config.toml
image_size = 40
translate = 0.06
optimizer = "soap"
one_sided = false
epochs = 12.3
Rows from block 11 of a small image denoising model, named by matrix and row number. Rows with one number belong to one channel. Each number is 128 + 24 x the weight over its row's rms, rounded and kept within 0 to 255. All counts start at 0. Numbers have three digits each.
After each channel's rows are labels from the 100 images, of 14976, where the channel reaches its highest value: "top examples" is what is common among them. Only what is clearly more common there than usual is listed. The data: histories of elementary cellular automata, time running down.
# convs0: first 3x3 conv (model.blocks.11.convs.0.weight, 48x48x3x3, each kernel summed), inputs 0-47
# convs1: second 3x3 conv (model.blocks.11.convs.1.weight, 48x48x3x3, transposed, each kernel summed), outputs 0-47

convs0.33:210130092125139113120126084140129151132137118113160135118148147122112154177144157109118107127118119176110103157113096131113140136115121080110132
convs1.33:075141160053118120125148183126131108129134108139110119122106123149143105081118122159140124123167130079128141126138129146137118122140139171133159
top examples: 110 turns on; rule: rule 75

convs0.18:104121106116153092099154128132136139114117126166165174150100121104113126107144129095127099097149127174144186097099117142128135131177140146111112
convs1.18:159176176150133129146136115114099109132114135107086101105103131152145135143129133146109118137131159139101115144164139147102097163145097058137117
top examples: 001 turns on; 100 turns on

convs0.32:138148123125102168142132128142105106149128135131129102129091058105086131094150103111111128122177179116105152128132154136137132185142115130117129
convs1.32:128157149143128124099126169103157147116164129107115059154105098127156108143130120141155148152089162157129089153115147125158092109116129142148126
top examples: 011 turns on

convs0.11:140100093102125105118064144109108134171172122190145118147138131122152127098155121130096112151097130102158136097151131134156137151143136110113111
convs1.11:127115131103200135138108142147131123108130120098113121142154189089129108136162142087113138102104131078123117119127116128121121174160126149131160
top examples: 001 turns on

convs0.2:160132112085122155125107097133132123131087072181124106094133110165109109122126108105103143160142125108158119136167133144134110159112172124116150
convs1.2:132115134119122116126134130121109101150167172136175115128088108107142125160125122108126158136144135222139107164147136124096093134127126145109115
top examples: 110 turns on; 101 turns on

convs0.42:116099165130133139131125115122120115148162151128103125096117114106147112067124122058094121125129124174151162118134145145170101138104154116158138
convs1.42:137112147179120136144090144140126145131104108131104125093151155120128134067118193106146125157116162141111121146085135116151167094128120133121148
top examples: 110 turns on; 101 turns on

convs0.24:148104119111108133118224097136128178125092164125149133150126102114149146140126149138113121100092101143100147109155117110124116122154131106130127
convs1.24:089132158136154114162062122144125107132160088119128139150173138151131135097130117180131108112106132100157133122111152136160125157111150138145093
top examples: 000 turns on; 010 turns on

convs0.6:126158119134117183145105153117117120140134106147102103101116133125125087127104156127142114142186147060143116180136125148098120152125141153100128
convs1.6:122159134125114125115129143109096149143082134180084151133157125114131169131176119114110135148104146128130169148095146075151118136131156088145128
top examples: 110 turns on; 000 turns on

convs0.27:153137093122098097117160088144139149134141115125143130106122072105127096110164162130127151129118105118172128186133097125138125103150157132116172
convs1.27:096139135087164098167098132125120089118121105065129107115118153139168135137171107109141144128133115134112094080141120140101153141095108139134119
top examples: large cells; 101 turns on

convs0.14:121090148119143127121146131141109107115118138133163151148173199154124145184152088145097113116136105130117103103125089144132100105128136093116116
convs1.14:122155116104100117145102113107140154141111094132096079102093055116169127135113175091143121121106163138160115148122132130127128127106149133127136
top examples: large cells

convs0.16:136145147136145146159076135144120140158113102140120121104116075145116099090144064092115157144166137138148126127112146143110096154105145149112149
convs1.16:093115121061117106133155160124111119145135151160170122151139117156141093158098108078124104110175132136126126132154118163140122113118104101133106
top examples: 010 turns on

convs0.47:141136113111103158132138162143114150114136110113169110157135074134098141083168102102115133149138136078125149167156170147146124138131113121104094
convs1.47:163109099174151126094113108138142117111115078107110148138129172132153141082105131136128093138118084127094139122112091133137141128171126152158156
top examples: large cells; 000 turns on

convs0.19:186067107108142132137153101134108137166122145133157153141117174136111110127131122134152131131113108144157125057120117139083107148122116111119129
convs1.19:084171152131131169111171157161145140130158140115107117111114070154135167121114130178091101130149122138135124135136143142157120090139114142147130
top examples: large cells

convs0.39:094134103134156125146176142119130116116123158130126169162108095136124096108108076134129106147163174155132118069096134137132111156113134128116101
convs1.39:109134126118130150133104163130116151149160166165108104075147144132097167113145179109112165099126101103085108160113133108140138135161125115116135
top examples: 111 turns on

convs0.20:098129136119138181116173144120120109136106108041166131134118097132123128125172152126174153142140132108131134142116122129152144114144132105089129
convs1.20:104139166121130124125153117152149153104173102020129133145131120118112129156120141143080112125114103139130134112124144131144136129137120168135120
top examples: 110 turns on; 000 turns on; rule: rule 75

convs0.30:084105165084153140143115130120136100134114127127137139142104118115138086108098117148093188140154125080130128154103138111140108112141177162119150
convs1.30:097127164061099120124154156146137117140121124094120113167136124150129116151120141140176081131143136080139144131146129186131124145131136147116160
top examples: 111 turns on

convs0.22:126155129177114167123154136115108124126145155197096118107116147116148116086102134104107101121123160102135115091151142098170153118108111130146119
convs1.22:099115105083154097137127117152124117161131146101119139137187132131114137167138130141149136131169096118151155153143133197083139158135133128116145
top examples: 011 turns on; rule: rule 88

convs0.9:136127147105121094122216116146141143111133135111174122117130117113149112097134151095100096124145082150109160117141138167135127096125123133103153
convs1.9:155153112191148149130074139091163121135119152131082140157157170089094131097165147155160129127129119135130126114116108116126129141125152119135130
top examples: 101 turns on

convs0.44:094117146126147108147144098167135103132079086114146142134135108088100147106150129134149162155131088115095123108128129179097086143126163121135128
convs1.44:139112128134141129138134102157113132115144122105117137139121213145091122103122114156088120130113069080085118102120112096120146122125113114107110
top examples: large cells

convs0.31:156116157091108135139182135118107149133097094149125156138150095133090165131162072146135134134128120091128126147107129151145101126130157077111129
convs1.31:143158073118171118109166141138137106118171144140148121130114108157109098134133120130132151133143138114103108150202112133105128145142080167126136
top examples: large cells

convs0.40:152141100154132124152110163137097108115142181191102117149136128153134106113130108131096090111113191168127123105121124137131107158101116110132133
convs1.40:116112124176108116130133109119145149105118093032139141111111103116131131139130110158108125130138114108109120100125128096153184103103142145116118
top examples: large cells

convs0.8:145147094111131137132080135142128099137078103087164126134111124159108140131183131128116133140143102176120122195097128132130116135136141141109160
convs1.8:168064101186161140120119104121110170138107117155142140147159124075116146168146102092154104128113137109135129141124126126128135126124117093126122
top examples: 100 turns on; 011 turns on; rule: rule 124

convs0.10:119117163142146123144119119122118110150099125142101128117104179109162095190121140162118124094148154103099121104118121091109133108117150107159179
convs1.10:167117082141126143137116109145137117090175163128149133143137116147078151077129111134168165139116127182128141163134147156134111146126148118119110
top examples: 001 turns on

convs0.29:139133102118098120135088070154124128129127143179092093106118116131132147068163150131116148135153139102164091145123112095132142144110131157128147
convs1.29:151114139138146123132092054124120123120101153144075130139143179118083113097155154093173127141109136136128133083127131126129121137117117100114128
top examples: 110 turns on; 000 turns on

convs0.7:153121148113140155143075128109118125117171098139122127142085151135112203147146092149124156102125121106106115097134119117156126085160129112140135
convs1.7:103129098122083093134127137148126138129125173073124089122159137135128089119118152136191074147159140151128114115144143141126159127130104138106138
top examples: 100 turns on; 110 turns on; 111 turns on

convs0.37:089136114139133142101141145142159110104106111115139116142130125115088145117150122117146134184124144129096115190113141172147107173136168112081137
convs1.37:098142127133108143147126140115104113143113134165130144150145093142150159123155125196116159087123144117164120115184181114120144110145107109147110
top examples: large cells

convs0.17:122128137150119126138124176127113148134147080088141114136110161126124109120137129167147153125102073071093122107135176146111147119151090112134146
convs1.17:133137149145162104097142118105064113139134135179159104089157128111136120146129124084123126118175112125164099143120129116112121094109107133085139
top examples: large cells

convs0.28:139134089134144150117035144083104112138131142155103112112133153128104139109127143098128117138141129075130143145179147119135114137119141124146152
convs1.28:131149105133106120155054103107135127129131078120126106138118133093177149102124151130128138111088117089168117133088134108142158104131134159136131
top examples: 011 turns on; 000 turns on

convs0.23:145125147157173136130177138095111077126141148112113165130159083133112166081105099102106155138125152166121129135128137125118110134097116096121124
convs1.23:145090128111087124098114158117123155109079152074122112101099150130099147129132136128128068118127125075131140115123107123132087114121147148124161
top examples: 100 turns on

convs0.38:139111134133127120089138143112141168130156082117113123152121142113156109091158148134121157127166080144101158172120127135101192133146110112103140
convs1.38:119116134152105165154146141140103081069100170137104100086122111136096113154110137108128137103118153095117137112123107119146160172099132149120139
top examples: 100 turns on

convs0.1:115138138178114118081120147108152152112161149155097104185115155125151114116098137125094104116126092104117173138134154154111147122110131127123088
convs1.1:155131114052146103166134112149144136165119124093170139115134092116128109131146117166145130120144163175147102111136115123131137089088139118127133
top examples: large cells

convs0.13:157153095119144183130133119112089102155177085118112114173153102119146125149146165153148140095146107132132122105134148156122135118162135097108111
convs1.13:150086138155104090130155137160132143166096137140148192153102135106132143148108082110134126144152159159090132113156126127121113123156102108147112
top examples: large cells